Weights of a small contrastive audio-text model.
Training: normuon at rate 0.017, 4500 steps.
Rows from block 13 of the audio encoder of a small contrastive audio-text model, named by matrix and row number. Rows with one number belong to one neuron. Each number is 128 + 32 x the weight over its row's rms, rounded and kept within 0 to 255. All counts start at 0. Numbers have three digits each.
After each neuron's rows are labels from the 100 clips, of 14976, where the neuron reaches its highest value: "strongest on" is what is common among them; "lies over" is the class under the peak. Only what is clearly more common there than usual is listed. The data: synthesised sound scenes: up to three everyday sounds over a background. In brackets: how many of the 100, against the usual share in percent.
# fc1: MLP up (encoder.blocks.13.mlp.fc1.weight, 576x192), inputs 0-191
# fc2: MLP down (encoder.blocks.13.mlp.fc2.weight, 192x576, transposed), outputs 0-191

fc1.210:123103172128117109108132102190099089145242162099165109164114153055130158154135138098131141107132115118116183074106168066122090079141155121138093144113216131111165138131139115134153123162088114133187094116111089074109113145116143158133091131157130122126077078160121091214133149086191116145135142107116118139128119099172114146113124083065178102172081176113111154128083128073138118079123134141110161201100103125143162122111155142120116133094080084116127101147083173160181060142109116108146186071114115123046127163112128158126149104086147158161132121074127143119107126121152169177
fc2.210:096146071062106144130207132072143115125104162154170101137109120148107118062125141094110125144128158034100145131178160092125122154116108158131126109105146154147114142109080178131105120111149143150080162101075119086140207093149129125154135122094091141119148121148121080143140128114107085147140151102109139085088197134093163110197138159192138117137161133134127124090103135131152141150179190139142101110134148106111110108056170174127147096156145110059122137130101112128114149122089045179113107159161131107141122164144166093082203199121105135141151154131182113199104130200099068177
strongest on: whoosh (99 vs 5.6); first sound: whoosh (64 vs 3.1)
lies over: whoosh (98 vs 1.2)

fc1.346:080088130157120138141098104078135092146078094087172172112140132132124158122131143109153166177122166176143127111118162130157134187045130145153110085151114112143076092104093110118118189131143089090130127102168130126058124142091136114101164142125117129088121180072121168106182069148149131072086148064179063153114185158117207123134118101194170104127086099122177174104138124099162123136092080140154147113179128086098133141149163158161115154150149110171117158084082161161104143161103143105193100101099168123059115118160087145111129172123110204143065149097127123132107111144095150161
fc2.346:146118099058121158120161158127137132132120139120149106148171091143132132154150131132185155172133050127117179138170083077165070120069141107119147141166124113110104119081108102100058143125170113100079091100168119119167130116117126093117108067121102127141162113074128080111144181108104145153119122115123134142066131096189106123212167081199208154127163161107144089114132121116115139101175103143181187125167099138154120135160160115079114067089153184106109147148146133138084131129163112107148136100173142150148139108164175171156132101126060112151100131163093090218098084075131176100
strongest on: meowing (99 vs 4.9); first sound: meowing (58 vs 2.3); background: none (54 vs 22.3)
lies over: meowing (96 vs 1.2)

fc1.145:122120170154092128132124099126111125127128132133067136091110121121144136157125124133120124123125129127124123136156118128168198122132147144127094089104122110164096121056090126142155177122126116086141088110204070137085126127197128047133058124143098115157148125129144129142125076129081068135103149127170134088072113102120233103104150099228128099087132138142126178196169123213140144103146088142139095121129112163165167161065129111115120163136122081119135181080113185143170159166113124103183091082137188115138162171160120138192142126054088133119179128093100109134128108117118183130
fc2.145:151178155094153093104120150137097118176117140096141125160110120160175131154166111106113131144143131107138133180134135089116125124082168125044103103123148140149093154102179173100116106110087190147094152084125107172119154129103146101119120153062114097124126063114100136113208143166142150096210088077074127140180177039138107160188087168077197149188195205145167108108061129104147117104113146103090174144146129112108125160125128139159137047110143141132125083174152090121091081099092123182174117129097118178126132151170109136117133123122131142130142148156123081090094121160118136143
strongest on: howling (89 vs 5.4); background: none (62 vs 22.3); first sound: howling (58 vs 2.8)
lies over: howling (89 vs 2)

fc1.294:162127112102095149105121212084115127148109123109161142114087088126103147156071071153143107131078154112151096152131103129094142120102152173085149117134080159130120109133090095135103169092160111145103126076123077122138144123089142077138223149153208186089202183119116138154119121147125117125162187117089166193160134069148168144143124135088053180157134170128102094130106122135086107103152079118116176152093131166115108135112125161138162146091137144138129139152141160177092101122200173090136148196148056096101143070190093127132114174107108123139157099114099098145098122108110190161
fc2.294:125093127104107129165109079127089096134096148135157071113105096117131102061149178156194134107124099095142151115138154075118164153114099150154119107076125101168153043053116119080177085144096052146180084202165130141117131126189105165089080163171110148112151124153143083127142123125169164159118175129123148108141173116156146123098120102120091126083137107155103083093143083105125135136119104140105140077168065162160135136178153206155143125127128127151104092133138131163112093167181150125115163078112152112087165127149132171135070145116156136218187112129159116173094186133180102137
strongest on: snoring (100 vs 5.5); first sound: snoring (60 vs 2.8)
lies over: snoring (98 vs 1.7)

fc1.265:050097177144086130134129093107161068126151165118107144124152130155135131138135146125126089185101117081143081170153149128176135124169118105086067100134122142135113111095096135166130169128117085108130097130171098127088141145146145189125079152122094103192066103109113150121104097201110094149124124104099134092114157172105207122120169123198099102096119146146116147156140154100104138175156091131084156084194112076156150117081131137093050132144049155124112194084131156171155126164157135107159092099108160153068145169161102097157127163190120143085163134103164154166113083156060153120
fc2.265:134152113053154122175186138111097076104137088106121103132158158074119112095117066151110170121155126128117139186110115120083131155064135186074093132112165084143121119078129128137157106156137146091129135153156108114158088174182166105145108179161141088117166099123124132156141138087176147139114150090115115153200113035120103177159049154018173167111137133094161115102077138121165108039208120115121127123103138172077128181131106116146141143135153139140172096155105123120141123111123114123134144067165178162152143127119138178119112134113133131142111120135070146113124141075167167179
strongest on: background: none (79 vs 22.3); howling (71 vs 5.4); first sound: howling (40 vs 2.8); meowing (32 vs 4.9)
lies over: howling (69 vs 2); meowing (29 vs 1.2)

fc1.173:169158128028074129120142190096168137139073140113140135142103096111106129177145110146127107150118111126156110113130148185096143082099119134115181093154112135144140125160106122155093135113094145119089148089077095124139129106050147103062108096152116187142180159154120129131122137160076133122122194137119144169178168021119184176114142080214111139158150134144137075129134124141120117170153160098096191156103136143079127142161139179128168127106132114122123111123172141189074131136165138130091169154108084127051116062136110143131119171146126151146110094145090096097210083117121170125
fc2.173:073198124126175148111093128106094149126171159137120128105107129165094108130155175143087189142155137123084152148115051139135182167099081145103097169034127073153143153102076118147159135163140117142107107128113169149105087171126057175144171167149152083122125139071104123096124124158156112176152089129080117133128141051154106088192113097145133169090131107138171120134113125148137168122175151144114130064145125103127165137106168147082112146064181165136129170141079115102071176122149161116188116124113135091121095099108118116185140121118123171118124176126157150182025128112156160118
strongest on: snoring (100 vs 5.5); first sound: snoring (61 vs 2.8)
lies over: snoring (98 vs 1.7)

fc1.374:125063135205143177110106112159156124095110159107101135140092173102124067164147130102127223120163122090141124114146144148131012120150109090139109109138130126117126084091107079108083055134100109130148138135191116094140113137110134136103181176138207127134077123122146134159165140090136088134092106132107158146152111150144128144198094111096147165169127136101136104131066128097153175131174119125099162211137126187123144083141132122077119152089086110106127157174147113102159093156149155120156125084102174129064195179138136116118121126133096166132125109087093125195096127054109173107
fc2.374:138145127137137150126129095067101070108114117118161137143144080199158117072132160099127185175121108074148080115119101143146174182151151190105129132083152086158152205138130129077128120075133089079133087093172084091119129076141057090146105136156122130112163164087115198136168115080175156165120130158107090115141097138134113120133090123204198131119078138092158088140145058118155105140142130182138096115121116120141121134112124177155156148210149146127091077077133125146084131099113156075138108127139156138137059133111141138156156159137106096097184145166153202115085092172120139118
strongest on: whoosh (99 vs 5.6); first sound: whoosh (59 vs 3.1)
lies over: whoosh (88 vs 1.2)

fc1.56:092086133111119118134073165191186157125135141145151137133085132132077129131114083135136152148132116096163165124098154140152153145134120097145098108123128122164152095121115080161110146117117085147109103137118009089109144122116104124100171147126155171090245156105146114164064221129182066137123176149066136126168145076104165149150091138110143216135126151132141053136097174135079115121159118127125192121123135125122133162142160163150143169108114114116137143102097150163035134152179134120106157133114123103072179145134102129147124092091107144163146102140098130138048174121160152142
fc2.56:107165087094156103118089144170165090148139186107164076162141127176144115160102132147135171080167060113097183147162137081156177173095124087135176112085116070155104137114076138130095119081089078186109122128134105099115129156132121146122128122055089157163120123125138091172145161178190173126138150148074113111115164062176105140138093156121129161152124166106105083142089087128125130157147097100127149158106158166129164126179100142070145139155197134066103148096170111149168111123147091119177161085139149108151117080130122147129087152093158126124156107153099141172045036112113164153
strongest on: snoring (100 vs 5.5); first sound: snoring (47 vs 2.8)
lies over: snoring (95 vs 1.7)

fc1.279:149157162124121136129144154088135099105139125103172145102080110124166118132092065119126164072082187155149165172161141114072115121164132142166121053111092149156060158047145157130089100098087132157151121152135173127137144120145094054095160140086123144148164136096148158183154076093187151110149175086140149123131084142122108070091093095102158159106098172131148166113049070106176183148106136114148155174105133112103135099163112148119082151149134101136097179136112154127215084092116129156109159127133146115093113121127126138156131095158226169097183079107128139153106112136168164114
fc2.279:061125101098166143101106063135114129163106137189128120090114083097078155185113132167150129229172075069138103129188066098185082126170119143133161153110077143147151128126072152159105111125178079121127122074170088099207102189160128149090063074103151129124140123120130146120167140117131137149162134091064088128133127087096176114199151155125121129158140128118144096114070102091136130164133114123144144062159131106105178154120141131111118122054129130126145112140115101138138151161112071106175082084107180088122124150149158128151190125137113115101128184171110110136100128091125106166
strongest on: fly buzzing (99 vs 5); number of sounds: 3 (63 vs 33.4); first sound: fly buzzing (36 vs 2.6)
lies over: fly buzzing (98 vs 2)

fc1.228:070098072111140128124126107169076124091126161130123131147166174140130166159097093147180120224081105183130165112093133135130147115034171153125112160096147136155031160152077128119091119148172146094179109123105137126201140130145165124155177111107109035136134079125096170127160123108174146098136117098084122152084077125164158136129155130171137160127168198078101159071135127082151112133074136125137123071137119147185105122104132071099102115139143103165118159112113120163085079138159108100150155195140102133088141104180098140125138116124121146156080156125152160163133107068141132102
fc2.228:129160105134137131125163099059125105110179093104197124144121093051153169111169119120133141075132086069129036154166152089157135146116161196052098148126138150056160138197108129144123130151160150113152157136083134129179131137092073061159083045133188118127137083110173106149112097122111167168121094138132136152128144111097114110131091090155156161160084101160089093128165132115150141105179099139166165154179147154058114113104107173152094110099192143132087069125162141105135126136157129097122086126124128097132151101132107152134194155186087122094141117111119131154136149150101187134
strongest on: siren (100 vs 5.4); first sound: siren (51 vs 2.7)
lies over: siren (97 vs 2.3)

fc1.416:124166131159100110101130165133123142079153117132175144140086134099153142171125132112152192091134132149178101087153151185087125134089137128087104040097131102087162098152096108144092158096185111127092178179142115102138146118047178094166206126131138203114120144121191160158143098122097192174151195101118123143155129120093110117172063103094152172138098103185104079118138162069124119093139118126115207181100126126111052112139114098123124123162124163100137146145125162174102107114081190137107118141154107136062131123138135107088139104082115171154099144080118144087139138145117177172
fc2.416:128137157094163131121161187120157097194118172165141142163147116179092162105153084176127096129157108110091151156138060132112108109119098134178111168156071142123089104134131169112091142149079159103153092105163087128121130090193123111109025069121166082123109135114119114075146162132117153148172099143113130109097185151154140118130161155179089102137148118100145198133113131103126168172156142123112095125173162136159143076157114159143134097135143079150097172078157122053184173153168114091162110104123119089054149134099128155113072196093107078136198144135148122113081105116074150158
strongest on: snoring (59 vs 5.5); first sound: snoring (26 vs 2.8)
lies over: snoring (56 vs 1.7)

fc1.74:131143158144124149137145173085114156089117098168108117118196168203131094147159096127195118188140138138129115118136142115190142077157134141092137092144169110116154122176150148140128148147136139073165178123170107096127116132159113157131114117139109121178164096136097070083108079087080079140117167119094078096046170160100159203112189131146108144111111145173096098134135111167115122114068129137146161115072111082128142128058118101169145105146188072110114128117148130179141043170112123090164106072169160127130169089148079170127126114104078166129083110135160109165102094126091171173
fc2.74:095218115107082113116099136141137078166179166100131125122075050106089143120040132100117162132093135120154144121109088085087084158088147145112096119157144133131148123121110105115094155097183163128137104137125092113117166110135099077135173142117174063071210142159149112143156167089122127151129171148112126169176149094164100130145072100166168147194129129072138168100138128068210142139170113126175114153164126120120125085113057104089025121124134132154147147109192138084162123154114115132150140125163190146097131114092158132119114161151165133128141118118169143162136108161130112191
strongest on: meowing (65 vs 4.9); howling (39 vs 5.4); first sound: meowing (35 vs 2.3)
lies over: meowing (58 vs 1.2); howling (36 vs 2)

fc1.339:152197180087085130108159108079064183131113123098116158077119116151151152133131071095158135138106098101153107116133174113183124154092114120216169047164104148116088108115122147147141113148140113090157167101199123109110170116132109143120170111113171092135118123096144190094085096130154076084161118102117130154081127139115166058174098133180117124145131150131147153133058141134163136121113120099101149178190151093142144108160101146143102114190152124185108135104114119140120209106101116129188085094085122132091183149078128160095127150093144120161052114131180135115136076133099134195
fc2.339:193126126192120133136159145118126113119143099088159111128188096124127110156145151076158092126157175144126110136176118037073088110158109142062087147121135151081069105153139131120145175183107108124129098075133064155118172129116078107165096125132103093153177151138121088120164205096151100175140138142156118133110141070137178123082146095173146116174187124087149132147172106151135105113130108139090113143133149169123166181084162127107106097100131118166148130125131172124117062149125118118115149057192137033099133063162111105196159113110127158093128112150053126115142104126151183146
strongest on: meowing (95 vs 4.9); first sound: meowing (48 vs 2.3); background: none (46 vs 22.3)
lies over: meowing (90 vs 1.2)

fc1.125:136120124103060119129123074097119158103117114125139179132140108128139147160079078081143173120054139107142113086138115094176118180081128161156148111135137131172085097112067106142167178120141091095151112138211096179135127134188142079140131144115084098150136163132109134138107077153126059151132130105167108168109120200098182086153106102213073131099108159143118151184125126163137117136056075124150115115150134139082144086125121085134073121146145121169110180110106176157161163124159143121178081117130150122065181096157145104170119145098132216132129153056141102147090131133134174127
fc2.125:102146121078167131149131155125093070162117145117126132160163112152194148149141182141123133102126185125162106194120082120126177117082140141106102147113062086115147140131124128105121108117103201096096108090167106160163122090105107155074095151057187128105153088116131134143177193135124170106150110148099135122116147050126133094198105104136215193099182131110161096123097142130187170135114151144104201100163141136152142189128162154116127096121105150139104174139104087104104104095120182066147076113151083156149102136187069155147149133150098135150136124099116077116116117095053151101
strongest on: meowing (80 vs 4.9); first sound: meowing (52 vs 2.3)
lies over: meowing (79 vs 1.2)

fc1.171:091147107137081114137151178143151155174127120158080127160126097167144176160119118143107119117112114173117118148144136108154146113156148141092119094091135090103129145073110105131194148098143166151146062129150116150126114140075148107118109125147097098177093156123151158121159138148108053144131132126105183075122183152105162084038133124205165149116136164142072174113175088142138112090107163124106107187150138088140156180115160057117059146172115132120126146097113176221150152114097086116136102174110185125078115153164062149152140100060081121124114104155091161099122120093044140152
fc2.171:132096112122152116122123124142101131173130110106187105174127108096095091191148133110194153091138160136128116103120084074102076176117139135117161109142087144166097168160165092122100156156105137100093129066152074125130171140147144171144125128097143104069154130130103097147152138104157152171145116059107086131135161058136146172172144068173156072165091147168111100202078134131177173121163145090132099107095101145121134130154169119130085074088102096179094135145133079140096171108158161093149074105166153171158085100129150182132147163170172075132102176136148112144042103188148155141
strongest on: meowing (59 vs 4.9); background: none (52 vs 22.3); howling (36 vs 5.4); first sound: meowing (28 vs 2.3)
lies over: meowing (53 vs 1.2); howling (32 vs 2)

fc1.198:104083086094072119091093129128107127132134110125099120120135120145109167146132164099143148089141172158131092145163138103119201144096159159124137131133103168186093134049062118105142201094133089090137100160211021105113113130106131157121137142096075131134074170091113180189172094200089104132126160094147100084113111152130170056110085054174160142120147166140152134147172081189148103119148105118107143093181129092105147163132135126103099109145146132142142155115129211137175137147116156093162073063145184142123157148131113136148130143105121137115141125132158119148061115118169142131
fc2.198:170137096097161136082142151092109110154059125087134128146170101142144091169113135151101191162151164121149126215151071076113081132099126165098117116123120159122125129119141164109073115095153153134119129090163117192138147143091126077119058102142168088122176084093114145082148148126144136089145111130115111107144190076137160163219140105121233144140161143083152098139086147123149102147137150102166187129153097114112169180114134146142107093103161103158039116145121095156102117121190120136138098102130123165116130100177138161148162155154117075152116130096093048198094131120080137121
strongest on: background: none (59 vs 22.3); howling (54 vs 5.4); meowing (46 vs 4.9); first sound: howling (37 vs 2.8)
lies over: howling (50 vs 2); meowing (42 vs 1.2)

fc1.35:122123133155100185127126130099106181128079152077124163139110144133144035149128128128121150173087151113174137177132080111171102106094129128154176133126022142072099131078134092135073105092098136180149092128156101106153125115113130074170199144162116091125232146127112140085126177106175144178154195119132106148146130121159113129194104146091097146123099135083160100073071088083184114146117202136128154143142120136152139071107120115142156119132111104128141175108096137139149160120125141116172175112093125120028079124143139120100104116116146118152083103128114154116123083098107116183
fc2.35:135117171098183192155138076098070129089174121098128137117178117117168143131163084117123161130128130120160152083115143061117117173137107131142077126112144084138129125159139097151063167092140114092129056105126120179200155104153122055104114072167080125114123128097127140116147146096113176114144120132167131144111139030173166095123122105147167140122143185123105121133193125123145145145150152148132124099071063140098120128129140155109082077118119124133149189220138143099126076140146130078130121111184146153166180071131153184104153099143171119106133183116139141126094106075166123039
strongest on: snoring (63 vs 5.5); first sound: snoring (29 vs 2.8)
lies over: snoring (56 vs 1.7)

fc1.276:190202166141101129120117148160106136115112155148111150083088153120141051200132136129118122169145125093163104116127077144073149160157139126167148129117158140145125132053107169142125111130096116117100134124189101078130127118206142119070164157126050138128161128125091095077191145117103078133101109105178156110062168085147221159121136111141094174120145125121130146137096166206127125128068102114162132184113128107157135132080120111130121187126135107127124157137181130058145091133070161098196126084140131127090080165090114090149089130128138141124209108093147124106127104096157152117
fc2.276:159077147140110132145148116150147143096154102118122172150071131083138148075149097116129167104127143110142106162160063088114096142121085059099140110132110171161133199125110117125149079077199136148076178097128128124146113099124119164142122082132148166123111090130187182066137146078117189203141185120156120128132111161081118178137093063122175083134162177105137094086124144091167114044119119125148176140143130152083141189124105115193131129133121100131080072135083155172159114170125120112113063156122149140089141127128157114114114157138147131074198071169119130105126163157079104165
strongest on: howling (100 vs 5.4); first sound: howling (60 vs 2.8)
lies over: howling (99 vs 2)

fc1.323:150123178130205137077150084149123150144136124113173123104117122057124145146093109152119113128142141130168189157143141137068128133095117159118097141111081157077123127159118134074122066099158102127102170127072109158177151123105212177174120107138148079123175104124087121099152141109123171177082131135108123142156098181118060116112144130092122122050156105111138087047140150039166098143140107101140154102160117100165142157205101133157074110176159140196122139151150126163111120094213139167145120059164154128119126147086102134138114164126157135134143104181077141086161109099138107152
fc2.323:147129058106113107085223154095127127104139103083165155210132077132115180154132097142124154174111115103145126141119093058124093107149080107133133110129123088142034143111116118124075051158132162090155153100192115133188119133124125021136118103143121126174141122097114159095139178101175122134136104106121152119183177097149150133203101095134172144152189150131116135115108162111174161094150108109148154153146105100132153159116137147153035073102110129141118153141190147137067111139183098099174119091129145130093128118127110123159118153193161101149129102163106117163165112115132154148
strongest on: crying baby (100 vs 5); first sound: crying baby (48 vs 2.4)
lies over: crying baby (95 vs 1.8)

fc1.317:091109103093130117091123113088098093134126153119124103076092156139156128160168123133104111133132103088160137146113108113125122172104157125121152132092113165149121188114102153123135067130125142118128122133124153175150188140134183156072141171117145134110144055164049103092165094102187110142136127087140168143128102072100116157210121134081126165154120099071126121106054106112118154095145183126089201233123127170118159131125145086101102139108125155206127135089146115147103080104101121141158183058148143120133115167169146159101117057055180148128148074173136147110167114158167075149
fc2.317:119132127133149120151091154151135181170166138153062117130112035178147137137026121073175178168112123156151116184187116123045125080120160066049084148114098127105048133026073100140103119101107169107117183116123133134102129111130096122143145098122116125072124144076118106142127148135109138081135114111201151152167141073149137135162171155135163124144164139118127189142149110144139136132123104119116160106152134106127113132133142118156110063170108096189141101117145129138150100137144089165134137153088084133111185106149107172152153197168107131152156152068132161095102140123133103151
strongest on: siren (100 vs 5.4); first sound: siren (54 vs 2.7)
lies over: siren (99 vs 2.3)

fc1.168:153136186134185157076152094106124125141138146122167113116101120048142149136104132168133128133132138152162188170149154131098127111155118165089103158105083167096111123146125138060103109125159107113100153157065116133185165128090183162149115081138152093127164108132059112085155159104082175174115131136094115123146106152108052103170168168117122137084158104103126098086143145003166121158124122121124154076155142129156130131180105128143108062144159158152113152129139111141106112096220074192141109098154128132106152126085102134120113166143114153102148120187132119101177118070121065201
fc2.168:123154090101123118087204114139151144123181144093132162191130089129134181149126114164158137181109143087163112138134119047109093152107086070122120140107147108141031140063091111155100083122138170098134142073175118130190144107112126020121082144137131112144158153106129145082204154085158162121143136110139145112169227113135173140171128093130128147129181164148115155127118138123146144134112116104149145141144069089139150175128136182129042095100130130129087156134142146128080109142159107103127137066105133134100128131139075130152122123186160067149122089136090130149137159136094193166
strongest on: crying baby (100 vs 5); first sound: crying baby (49 vs 2.4)
lies over: crying baby (93 vs 1.8)

fc1.370:155148182114161154078151070129144131135115144114214133152139087060119143135087122173129147106118133179089181118168134138077099143144152166077099125132118171096146120134146142094071084094176131136145148175054134139139164149089199143141158077155130067125198155141048095082154117101082174176155104119092138086142115150115108144127147153146115140094124100096136138065098121028189115157122109095120129096111120140129143167150078131132105057176127150146108136097102128126095124117206104207121132136144161154101120128115109131160115162174155150123094107158099118111156120059118110155
fc2.370:064149115091108101140155095129107065118166170120144149168124087124160126092182096111146122117094108138110134140131146096095184176119108000130111097127103115157089171112076144163100152160143145109130111111101076135176136125134158137135122112139136161161152089081083121119180141091094078131123105069135104108173194091149176141231120119179140125155092144125077134175090182154110140089120112152123115181136133113074068100118110156152073106081125168140100159148143148087105146151151110138133141104129117119143163136192110147147172189210144133120133130191143068115091100134115150126
strongest on: crying baby (100 vs 5); first sound: crying baby (48 vs 2.4)
lies over: crying baby (91 vs 1.8)

fc1.53:128163146080127173116163136077164139126111146097129114137152064155127105145106097148092175178105167144153149112161101166146169113126121154101097100165092147204116100128129097129087179061182099148084066131116065129121072127102135131090153147118127121155154202123113187153120106169145136123162141152114137091185150017181121113135124084132195187165150099095153087089096129123126132154147132107103178171134138115144137166098130134056097170162090105121126170103102182160144145157145136162113107085155133106049156097097174086179116112065104158115110088113097108122127107088142133118
fc2.53:150177086056137137190131079135126106185122121148140131133116113151096134144147121106166162112159104152147115156149137094088099143157111129096135144125168111120130138073090127140125081119119121110187143107149154121156132138082156086129122121091087140063131118124086090094085095112171103106158181069100160086097119169098153108255180155146194133158168164139084158109070088154196093159139091141130139107106133093136159126075110127133161093131097105149120134161188106191131125148106077115102126114166149131088177076202134160155101143173156109141151093135118076130127067086138166066
strongest on: snoring (100 vs 5.5); first sound: snoring (59 vs 2.8)
lies over: snoring (96 vs 1.7)

fc1.290:181153067062113138134124127083178174077154140152102118147073103125116138131117121133169173171078128124168169142126151101083117196131128170111144144079162138140085114082158144101166140154186169073122108136145067056158169136104098072134104118182131120141166114139116102072178111158145119136139115126145180085053193102118090101168125182196110079123147179075148152154117134160174135129171141117128202111122127130131151099082167129137090087121140128160093133101124133099076125134123108036136118149144064115116155155122056174143134139139145120119133119167127091125138078086106127129
fc2.290:132170070139206144072199181085157117141097159122166170114151126098112129150182132125112113136146124072178110113036095090146116158137094119094115119145131075120139153095142139156121121140062136171170144135094167172133158138103127156140086193154177104092158126118126110097081175085089158130155123157148120151163169120125165141126190117107187093125137031134115121122096109079129121124107116128140122106122128093102133111143030161119093140109156162048079140119146105132100144138200157129120143096096132129146166113159157118111140089155116117126124055159126177162085094152139212119
strongest on: background: none (66 vs 22.3); siren (59 vs 5.4); meowing (41 vs 4.9); first sound: siren (32 vs 2.7)
lies over: siren (57 vs 2.3); meowing (37 vs 1.2)

fc1.43:205179152072071119094129159164154168175142109113155139099104087102086117129123096170137121140089133120173108153130110124152153088183106118137152093190132148139071149132098084157053154097161131166076070133133077147103117118107140110099196165134167159095164152150110119107117155138134120156178137148063189154122149069135181151208090129148120166160115149165106098091120121191102070125169130113108132145082077145117127136150117182137191161133127136140132116105133152231053069097176106140120077185115124115104157119176098096136122115112132165124139101157118123129113119148112111155
fc2.43:147160147145176131109091144133126087108194125146154150156107104176139095099185127115127125154186126130147138140113106050098060146112131165168073155126098142195151116070118189100148061120165089115171176141134138128128149131165132145106063140150051118080091137073119090176111124101117120146115175130157093056154131112175121114115088116180124151104170095091181135147087106086107202129114072146104135169181143136137168095104160127154135140137155096158087100147130078126154167136112113161128162057116098136054130155148134147121133153106172168181145081094101071170090144133142104143
strongest on: snoring (100 vs 5.5); first sound: snoring (39 vs 2.8)
lies over: snoring (96 vs 1.7)

fc1.572:162210043069113121142151152159115135167139108098100161144197150214143106198078135119114117175137140072182136119143153117168096160186137101165104075126075087155079123095155190121099137104092074122134078078114105101176096136135129106122115132155157126148107134106155152122077106108121114111149141096110103083115092097169167100187126174167187171118131112114098153208076132176140138108184137099120172143112068078139198178087148148156114161110145123113121127109109143106154149132138079110101100116133170123120117125100074152112145125070172137118142126149139107146138133114110175167
fc2.572:125112124125137183104134142063091122129167158083094102090094127134095161094100130100148204146095159051160124165112072130141061120145124196144116132105107175084076076143154159108103110189120175150111130142115126121169140122125081085162106163136148159141167117145089125090113169091121187089119150117157051120172151120173081125167150115103185118112116156135114084144167114099132119207118174134192102141115150134119102116123113166149089108138152178107109227069176126196082130105151104179139147106138129059117127135095098103112103159179140114125140109121136150095101155134097150184
strongest on: background: none (80 vs 22.3); meowing (63 vs 4.9); howling (36 vs 5.4); first sound: meowing (28 vs 2.3)
lies over: meowing (57 vs 1.2); howling (35 vs 2)

fc1.512:165080105096156172124106085089192113159153107138157130151169120130128129126138092119132156109146078120153135108091143083153163129113151089176106139149126086102145125135115138115141133233105099067130112110115165089168113121090113145133133146181165112099152152133163148166104136105141126142100136085092144109123085113096145161180152127138101143092078069173109066133126091130121143089190087122128161103088123107166151150130083122175082165096125115195113163121149078170126191136086029147114133073141092117120181152102136097143161096154168145121131147143174146191204203075201120135
fc2.512:130118138124066114193100117130183145102123129146144171131174163078167095124088109157128148108041125147152109161129087134161080123133141124121137075076094114102085110115189119091117115123141076086111073119149060148112133038168099148163139083156120164106183158119126197154107145092102135135130149151119125089135187108189144141141085122070155118135106146148094166106131070089157098072124136155101135104106054140160092109146077145178127114120200129119166119115205149092137145098145160197123142109121088157159136161087129124168181148091188133154161122180114128134161170123126104124
strongest on: background: none (51 vs 22.3); bird chirping (42 vs 5.2); first sound: bird chirping (26 vs 2.7)
lies over: bird chirping (31 vs 0.8)

fc1.281:132148110166180167112166128156162111130134158113088123148113101119065179132146095067076121168171107157146146166114182083153150076172137162096118066129119141130154123165120108139091119158148105042139126105122151105146121124104111140135110142137207160076170147138147182167107146069107115080099155135094094109112163137117086145138157056194091104186154135160155088106132101120162112163198156108125194125169153111111113165108118104057138153127106118122105191174181113158080125163116054129081135080168102111173160165141131083140084103153128167093119101175113109139162092094104115115
fc2.281:127127120070188072089174077108096143159103121145117196157128145127150086104132151127089185134079134123101087116187082163079085151154087175128116129151144138176099138090124156102127096158127150171092086102109106121091068132079148056152143144137130099172100116055090122164130181149165155124165090131147163107118179075156076042160106175120185164150085147091139130174085100164151150109161100165113089184144122104143137079137138114119158116131148168138112122115135112144155131082171169152146130060145153086097128156160150140052168164141152134188150128128106095165116098147112136110
strongest on: beeping (42 vs 5); doorbell (38 vs 5.1); first sound: beeping (26 vs 2.4)
lies over: doorbell (31 vs 1.7); beeping (30 vs 0.8)

fc1.565:135157156133086158124081124091121150109137126132159138143142124170176157156115066089152196154117149095157120084127122098142135155079128133173107113135106102110113117120092156178118203106133095115123095126136135140201136117184116167046131093124099098090136128085117160158126082156122098133121185147130095123115133096140221122180136094190122132085139180077159168172137070120132091126111102147168148146160092084104119100116136182130151143115153131156140186098090132163195164167157152097131122076053152126035190097153082099167098145114165120138096128076149118158092124130076165156
fc2.565:138103084114143097096126166166129095143146066132123155126129127167123139123092139082150111171170111099131173186132110129190120180119180134167116163164121139138076169119185106123054144082128163121088099092084140099155120108113089134090116077107136161148111101066146100139099178127098195130103092121151113140060111137160096116129104112162149138187124099118116123144100057131207138151157186089113136114126174133073146098094155150087121105172113150137124071138159096204135110053109067139167094100169135179164115143180093179152127157087094138171126097172146109091113104128136183166
strongest on: meowing (95 vs 4.9); first sound: meowing (57 vs 2.3); background: none (46 vs 22.3)
lies over: meowing (94 vs 1.2)

fc1.508:129152150139102157111138130067140113110136121167095112121163169182126142113135131145164126182108136176181150070138134144216144148091107164091142104129152112143124149164136139137127173139128169072156194099130135099116112118187146141165131119104139107138126131113130137082128102150130073163144088110057100128060129133115152114130174133099096148123127216144100134130120137150184130082044071122191167153093093093156107101072127082117084115137189130161121172118125150198093101132115083103175072117150136098086179135220079126138077118142116128159071110093179123160122148101082130175
fc2.508:129163078089103137147125147155113105102115155112110128160123086129179112090122101061109168111120104106188158133086065134106100138096077162113127085118134131135120121115089114179129107073158128111181134197154137118117159163166109105071102145168110133138130159161136084107133127117142153140089109107178116115100164130136123113139075063170177219170187087108150098102082128092151180114211165102179101121172203152125135126158074150075062161135155127131136076135163086137144099156172099048116130137184153143100097096138095169101146123179140145137139110178112101145109123100156171163
strongest on: meowing (93 vs 4.9); first sound: meowing (53 vs 2.3)
lies over: meowing (92 vs 1.2)